{
  "model": "self-supervised image encoder",
  "dataset": "drawn branching plants",
  "train_examples": 72500,
  "image_size": 32,
  "crop_scale_min": 0.3,
  "horizontal_flip": true,
  "color_jitter": 0.4,
  "cutout": 0.4,
  "method": "vicreg",
  "arch": "xception",
  "norm": "batchnorm",
  "activation": "silu",
  "drop_path": 0.05,
  "depths": [2, 4, 2],
  "kernel_size": 3,
  "stem": "single",
  "widths": [128, 256, 512],
  "projector_hidden": 512,
  "projector_out": 512,
  "projector_hidden_layers": 1,
  "init": "torch_default",
  "residual_init": "none",
  "optimizer": "adamw",
  "lr": 0.0024,
  "beta1": 0.9,
  "beta2": 0.999,
  "eps": 1e-10,
  "grad_clip": 1.0,
  "gradient_centralization": true,
  "ema_decay": 0.995,
  "steps": 15700,
  "batch_size": 256,
  "epochs": 55.4,
  "lr_schedule": "step",
  "warmup_steps": 310,
  "weight_decay": 0.08
}
Rows from block 4, named by matrix and row number. Rows with one number belong to one channel. Each number is 50 + 10 x the weight over its row's rms, rounded and kept within 0 to 99. All counts start at 0. After the name is the row's rms in percent of the matrix's.
# convs1: first pointwise conv (model.blocks.4.convs.1.weight, 256x256x1x1), inputs 156-207
# convs3: second pointwise conv (model.blocks.4.convs.3.weight, 256x256x1x1, transposed), outputs 156-207
convs1.172 105:44 41 56 41 57 48 70 45 35 59 47 48 44 47 55 82 17 61 49 56 42 57 53 49 57 49 63 67 53 53 49 40 56 42 64 47 63 46 43 41 37 48 49 64 70 72 42 41 58 39 53 43
convs3.172 127:41 64 54 52 52 71 63 59 58 50 50 53 50 56 56 67 77 47 58 62 51 66 52 53 53 60 44 51 56 52 69 45 56 50 58 65 49 62 60 42 39 39 57 59 42 59 44 61 46 56 58 57
convs1.173 085:52 65 40 57 42 51 77 42 55 56 55 52 58 45 60 71 51 54 58 58 51 59 70 33 50 58 37 67 42 40 43 31 33 43 18 39 50 43 38 39 47 48 34 54 50 75 35 34 46 49 34 40
convs3.173 087:51 69 69 51 42 41 52 58 39 27 66 52 57 48 55 64 47 42 60 49 62 45 48 51 55 39 43 53 41 41 43 57 57 54 44 40 57 51 47 50 60 31 48 59 57 58 47 89 68 54 45 53
convs1.174 096:51 65 56 54 42 53 59 42 60 47 42 42 52 54 47 48 35 41 48 47 48 56 55 43 79 57 43 40 33 57 20 59 65 67 40 48 59 57 56 28 55 46 51 49 30 51 71 22 56 49 52 28
convs3.174 091:27 40 52 55 56 48 34 36 47 35 47 60 40 48 51 62 53 49 72 51 70 34 46 51 34 48 49 57 30 76 42 52 44 58 35 55 40 35 48 43 39 45 50 50 61 64 51 59 42 64 53 30
convs1.175 097:51 56 30 35 60 44 56 58 40 47 56 44 59 45 57 56 45 64 45 61 54 47 48 42 46 51 70 43 66 20 62 32 44 54 28 55 62 51 55 39 52 44 25 58 45 40 54 52 43 58 26 50
convs3.175 095:54 46 47 49 56 37 63 63 37 62 48 75 55 57 68 37 46 48 36 35 46 47 33 51 44 56 32 50 23 45 67 52 31 45 45 64 53 55 50 69 39 62 39 48 56 56 42 42 53 49 55 46
convs1.176 098:35 63 46 52 60 43 50 60 42 58 54 72 67 45 60 54 50 66 67 58 43 44 37 57 44 44 64 56 42 73 66 39 51 60 56 43 48 52 38 37 59 41 77 47 41 58 40 47 48 56 61 55
convs3.176 101:53 47 51 54 42 49 36 53 42 46 49 58 57 53 52 59 54 55 63 65 48 53 48 48 35 48 52 61 46 52 59 67 60 49 46 63 35 41 47 60 43 77 52 58 57 40 30 64 46 58 44 50
convs1.177 101:50 50 39 60 48 51 50 57 47 45 58 52 39 44 47 57 54 64 51 48 53 51 36 48 55 59 55 68 45 59 47 60 38 55 45 53 55 54 42 45 56 49 56 50 56 38 44 63 62 70 61 56
convs3.177 103:37 21 67 69 48 57 47 46 58 43 53 41 30 56 62 47 55 52 36 32 27 53 54 47 38 46 71 64 79 54 44 42 44 46 82 38 48 36 53 42 48 46 60 59 66 34 53 61 42 38 54 48
convs1.178 100:65 28 56 49 48 48 38 62 42 48 35 47 55 36 34 42 35 53 44 40 45 70 59 35 55 66 29 52 46 50 56 59 73 60 44 62 58 48 55 68 48 55 50 44 45 48 53 43 49 69 46 59
convs3.178 093:52 50 65 55 48 49 63 49 53 62 46 43 40 57 61 62 62 67 54 46 52 41 44 50 48 58 63 52 42 50 62 61 55 50 59 36 47 41 64 58 51 66 57 65 43 51 41 42 44 53 50 59
convs1.179 103:53 67 74 49 62 59 45 50 51 56 51 53 56 55 52 60 54 62 62 46 58 40 59 24 54 61 58 68 56 56 59 40 29 42 58 39 42 55 57 45 60 11 62 46 46 81 51 64 29 58 54 36
convs3.179 108:46 71 63 49 56 51 56 48 38 36 52 56 54 52 55 59 55 49 67 36 47 51 56 49 57 55 57 57 49 67 44 48 40 58 60 58 60 46 48 47 60 31 51 64 58 56 53 60 56 76 54 53
convs1.180 103:52 46 39 31 44 45 39 54 45 51 61 39 51 49 48 58 55 23 61 69 41 36 49 31 42 51 34 52 50 45 47 59 48 55 56 23 44 40 43 51 54 50 56 56 56 54 72 52 57 59 57 70
convs3.180 104:43 55 51 48 45 54 42 38 45 42 75 37 56 51 55 48 29 36 53 62 50 51 41 41 46 58 48 35 60 51 40 38 51 55 31 50 48 45 41 42 51 44 49 40 38 45 44 48 55 48 29 68
convs1.181 105:35 44 51 50 56 39 49 38 57 48 75 30 57 47 68 46 57 45 48 40 61 37 54 33 51 43 57 65 45 51 52 50 43 67 48 47 47 58 49 50 67 51 40 50 65 79 58 48 29 44 63 55
convs3.181 100:54 48 37 42 49 43 49 53 55 49 50 46 61 32 46 34 47 51 57 57 54 31 58 54 64 58 34 46 45 55 32 51 48 67 37 58 37 42 48 54 42 57 44 46 54 37 57 50 41 49 41 65
convs1.182 102:40 53 52 43 60 58 72 55 44 57 42 47 63 49 47 63 35 61 45 48 63 46 62 42 35 52 60 62 59 52 48 30 28 64 59 54 41 56 29 62 56 46 56 48 57 67 54 56 46 45 38 42
convs3.182 095:81 48 55 42 45 55 48 64 42 59 54 42 52 48 62 34 54 47 40 53 57 56 51 62 48 56 58 47 46 55 50 56 45 36 44 64 54 38 42 73 41 69 49 48 68 80 51 52 66 62 51 54
convs1.183 103:33 38 29 44 45 43 43 32 27 48 45 55 37 50 73 59 45 58 47 45 75 38 52 40 46 49 56 57 59 27 58 38 55 61 71 37 56 47 55 48 47 60 47 57 36 55 44 56 53 41 59 43
convs3.183 107:42 53 51 56 51 41 50 39 48 47 38 50 52 49 45 58 62 66 63 60 54 52 59 54 50 44 40 59 74 54 55 57 39 48 64 47 43 48 54 48 53 38 62 62 55 48 40 51 48 42 70 57
convs1.184 096:45 46 45 54 60 35 34 47 48 55 56 63 43 28 52 43 52 40 49 52 67 51 39 56 48 56 47 49 26 59 41 58 50 49 49 46 57 55 35 49 46 34 63 56 54 55 50 41 68 39 54 52
convs3.184 098:47 59 60 71 52 42 43 44 48 53 48 39 56 18 50 46 45 60 50 49 60 58 51 50 38 49 52 56 48 60 23 58 54 59 45 37 52 17 56 47 59 36 49 39 55 50 55 40 50 67 56 42
convs1.185 107:26 51 36 52 58 40 42 57 39 43 66 40 42 47 54 49 54 53 43 45 66 41 56 51 35 51 45 57 44 32 47 56 44 47 33 45 52 42 38 67 43 46 25 65 38 63 37 46 68 45 45 39
convs3.185 103:76 54 36 29 61 54 61 34 50 61 60 55 52 57 58 41 50 52 45 71 47 41 59 32 41 22 59 52 44 59 41 33 70 52 49 58 49 75 58 59 47 51 30 58 47 52 43 40 52 48 63 55
convs1.186 104:28 56 53 48 59 47 56 66 40 58 41 50 27 52 69 54 52 41 57 62 47 55 54 51 68 49 69 43 63 59 52 55 53 47 52 52 65 22 51 51 43 31 32 51 60 46 43 69 49 46 51 48
convs3.186 103:64 38 52 42 42 40 53 62 57 29 37 46 52 47 58 50 60 51 59 59 55 54 49 52 43 69 43 50 48 52 53 61 36 41 40 52 62 41 48 74 52 73 49 44 54 50 44 60 41 47 54 59
convs1.187 103:49 59 55 43 56 45 67 37 52 37 42 49 48 28 53 68 56 40 39 51 38 51 36 49 44 57 55 53 49 61 46 63 53 48 44 47 67 40 43 53 54 45 48 68 38 47 46 52 70 56 54 54
convs3.187 102:18 37 59 41 53 50 35 36 53 48 62 34 37 67 35 54 50 41 58 49 58 53 47 44 61 46 47 62 68 41 28 50 52 61 65 50 33 47 48 45 46 35 57 45 61 46 53 46 42 39 42 54
convs1.188 107:52 41 75 49 61 57 62 46 27 66 60 49 52 35 49 47 46 47 34 33 58 44 61 51 43 56 42 40 45 43 59 34 54 56 39 64 32 69 44 31 66 52 43 65 49 47 59 54 49 38 59 47
convs3.188 110:46 46 61 53 32 46 56 55 55 59 46 71 57 38 50 53 50 58 48 63 52 47 66 31 62 50 47 35 45 48 77 38 52 30 34 39 54 62 45 41 37 41 41 57 66 47 40 40 65 47 42 57
convs1.189 106:53 59 53 53 54 53 48 46 23 46 64 58 51 41 65 54 52 50 54 50 44 70 45 59 47 60 52 34 61 49 41 28 53 67 38 62 51 64 38 49 42 49 46 50 53 45 35 55 49 65 60 33
convs3.189 110:37 36 55 47 39 60 39 45 59 35 53 39 37 55 63 58 52 40 52 41 48 64 45 40 38 48 53 38 55 51 40 55 41 48 54 48 50 48 62 54 45 25 45 53 41 47 31 43 42 47 53 45
convs1.190 100:43 37 47 60 55 53 49 40 43 44 48 60 57 57 54 32 53 40 66 46 46 36 63 68 59 45 45 36 44 46 65 61 32 53 52 40 60 44 54 58 56 69 52 33 58 53 69 44 48 39 55 50
convs3.190 103:33 52 46 51 56 42 55 40 56 33 50 62 46 49 08 43 37 65 46 54 56 38 47 50 45 46 68 44 39 35 52 64 52 64 51 37 55 59 59 67 49 48 60 38 48 49 38 50 56 49 52 52
convs1.191 104:54 32 47 58 45 56 44 58 45 51 44 58 64 48 55 58 44 47 52 38 51 54 56 47 36 40 47 52 43 51 52 43 39 72 36 53 25 62 63 75 53 46 31 48 52 43 42 31 33 61 49 46
convs3.191 106:53 61 59 45 38 60 49 63 50 38 69 60 42 47 41 48 47 56 62 47 58 49 62 54 53 35 49 44 59 55 46 34 45 63 61 64 66 57 31 54 45 41 60 54 51 37 57 67 40 41 62 51
convs1.192 103:57 63 49 64 56 51 39 64 45 53 45 62 57 47 49 43 34 52 44 53 61 56 56 55 72 52 56 49 48 51 48 55 49 56 49 54 60 60 42 61 47 54 61 52 68 39 55 38 37 54 60 51
convs3.192 095:52 42 43 58 48 61 64 53 56 46 44 47 53 62 32 62 52 45 64 57 42 68 62 39 51 61 54 66 69 73 64 61 53 43 68 56 46 46 42 62 62 52 57 46 46 50 42 63 57 55 64 52
convs1.193 089:51 42 40 53 49 00 65 40 43 40 60 26 72 58 39 53 55 56 61 22 55 52 46 53 38 37 48 30 45 53 60 50 31 58 37 39 43 35 41 60 39 67 50 45 45 43 70 60 45 42 39 42
convs3.193 093:57 53 54 47 55 14 52 61 54 65 42 79 41 67 50 19 60 43 62 55 60 39 51 53 39 47 83 46 50 26 58 47 32 53 39 40 57 51 64 54 34 43 35 35 60 46 23 59 46 32 57 49
convs1.194 101:20 59 58 58 65 42 42 54 36 54 54 57 73 57 47 50 54 61 55 60 50 54 41 43 54 52 65 50 61 44 55 42 73 30 45 49 47 47 23 47 54 33 32 60 41 48 50 45 36 28 30 49
convs3.194 096:55 34 54 53 56 50 57 37 44 34 46 51 50 35 60 47 60 44 59 53 62 46 53 46 49 39 35 38 47 54 59 60 58 49 41 42 45 66 56 70 34 38 43 46 40 43 50 49 61 53 54 48
convs1.195 098:56 46 54 41 49 49 35 44 40 48 63 62 56 47 44 35 65 22 90 58 54 46 71 54 37 59 51 62 49 49 53 40 35 44 54 51 45 52 61 57 40 19 43 40 58 62 63 55 51 47 68 61
convs3.195 100:47 48 48 38 41 57 52 57 54 46 43 49 49 48 49 53 45 48 20 57 49 33 33 60 52 41 46 29 50 51 50 44 36 32 50 12 52 52 53 46 68 65 37 55 50 45 51 48 53 43 46 49
convs1.196 105:25 58 51 48 49 43 47 48 38 39 53 58 53 42 55 62 55 61 52 54 64 47 56 44 42 34 63 44 45 28 57 53 48 54 60 49 50 57 30 31 48 31 43 54 63 54 58 43 55 43 60 46
convs3.196 111:49 46 35 55 55 51 28 53 45 49 38 56 52 50 57 46 52 42 53 40 45 64 44 66 45 44 50 57 48 68 39 67 46 42 42 38 32 41 42 30 46 51 49 55 52 61 53 43 46 60 55 47
convs1.197 104:42 49 73 65 52 42 54 61 49 44 49 50 50 39 61 59 52 53 38 50 46 51 37 52 56 60 40 38 38 57 49 47 47 50 51 51 45 44 49 56 50 50 58 62 47 51 46 49 54 54 45 42
convs3.197 104:45 32 50 58 57 53 45 42 44 50 47 36 43 67 53 67 43 58 58 50 56 41 47 40 54 45 42 55 51 49 57 43 70 52 51 48 44 32 49 53 50 42 53 68 47 49 64 47 48 58 35 55
convs1.198 100:27 56 49 53 62 47 54 37 40 65 41 55 60 46 62 50 41 61 51 51 62 28 62 30 57 37 46 34 42 57 63 46 61 58 57 52 28 41 71 50 66 39 58 48 52 53 58 45 53 52 38 49
convs3.198 103:41 45 54 65 60 62 55 51 48 51 56 64 46 44 49 37 45 59 51 36 63 80 75 39 44 52 51 51 47 51 63 49 47 34 52 33 70 48 40 56 49 53 41 52 58 49 57 47 50 58 37 55
convs1.199 102:50 60 43 52 55 44 48 59 44 56 63 40 58 48 64 65 41 53 45 47 41 43 45 45 50 52 43 43 53 57 41 29 39 43 48 38 40 42 46 48 53 57 57 48 35 60 36 50 53 62 60 52
convs3.199 104:54 37 63 32 62 51 50 45 40 57 36 59 70 49 45 46 42 68 49 65 65 35 33 39 55 55 46 68 34 68 61 53 66 49 57 48 46 57 50 50 43 49 36 61 47 49 40 37 43 43 68 59
convs1.200 105:50 65 56 52 53 55 37 40 50 48 83 41 64 50 60 35 58 44 53 66 50 48 36 66 51 53 50 47 32 44 53 38 49 41 43 47 51 43 25 41 54 58 56 71 55 54 38 48 59 32 34 64
convs3.200 098:72 45 44 52 21 59 63 57 35 46 41 34 60 47 62 61 50 55 49 52 48 42 58 53 60 52 45 62 64 66 58 37 65 41 61 51 44 55 35 44 68 51 25 58 48 43 57 65 56 55 37 46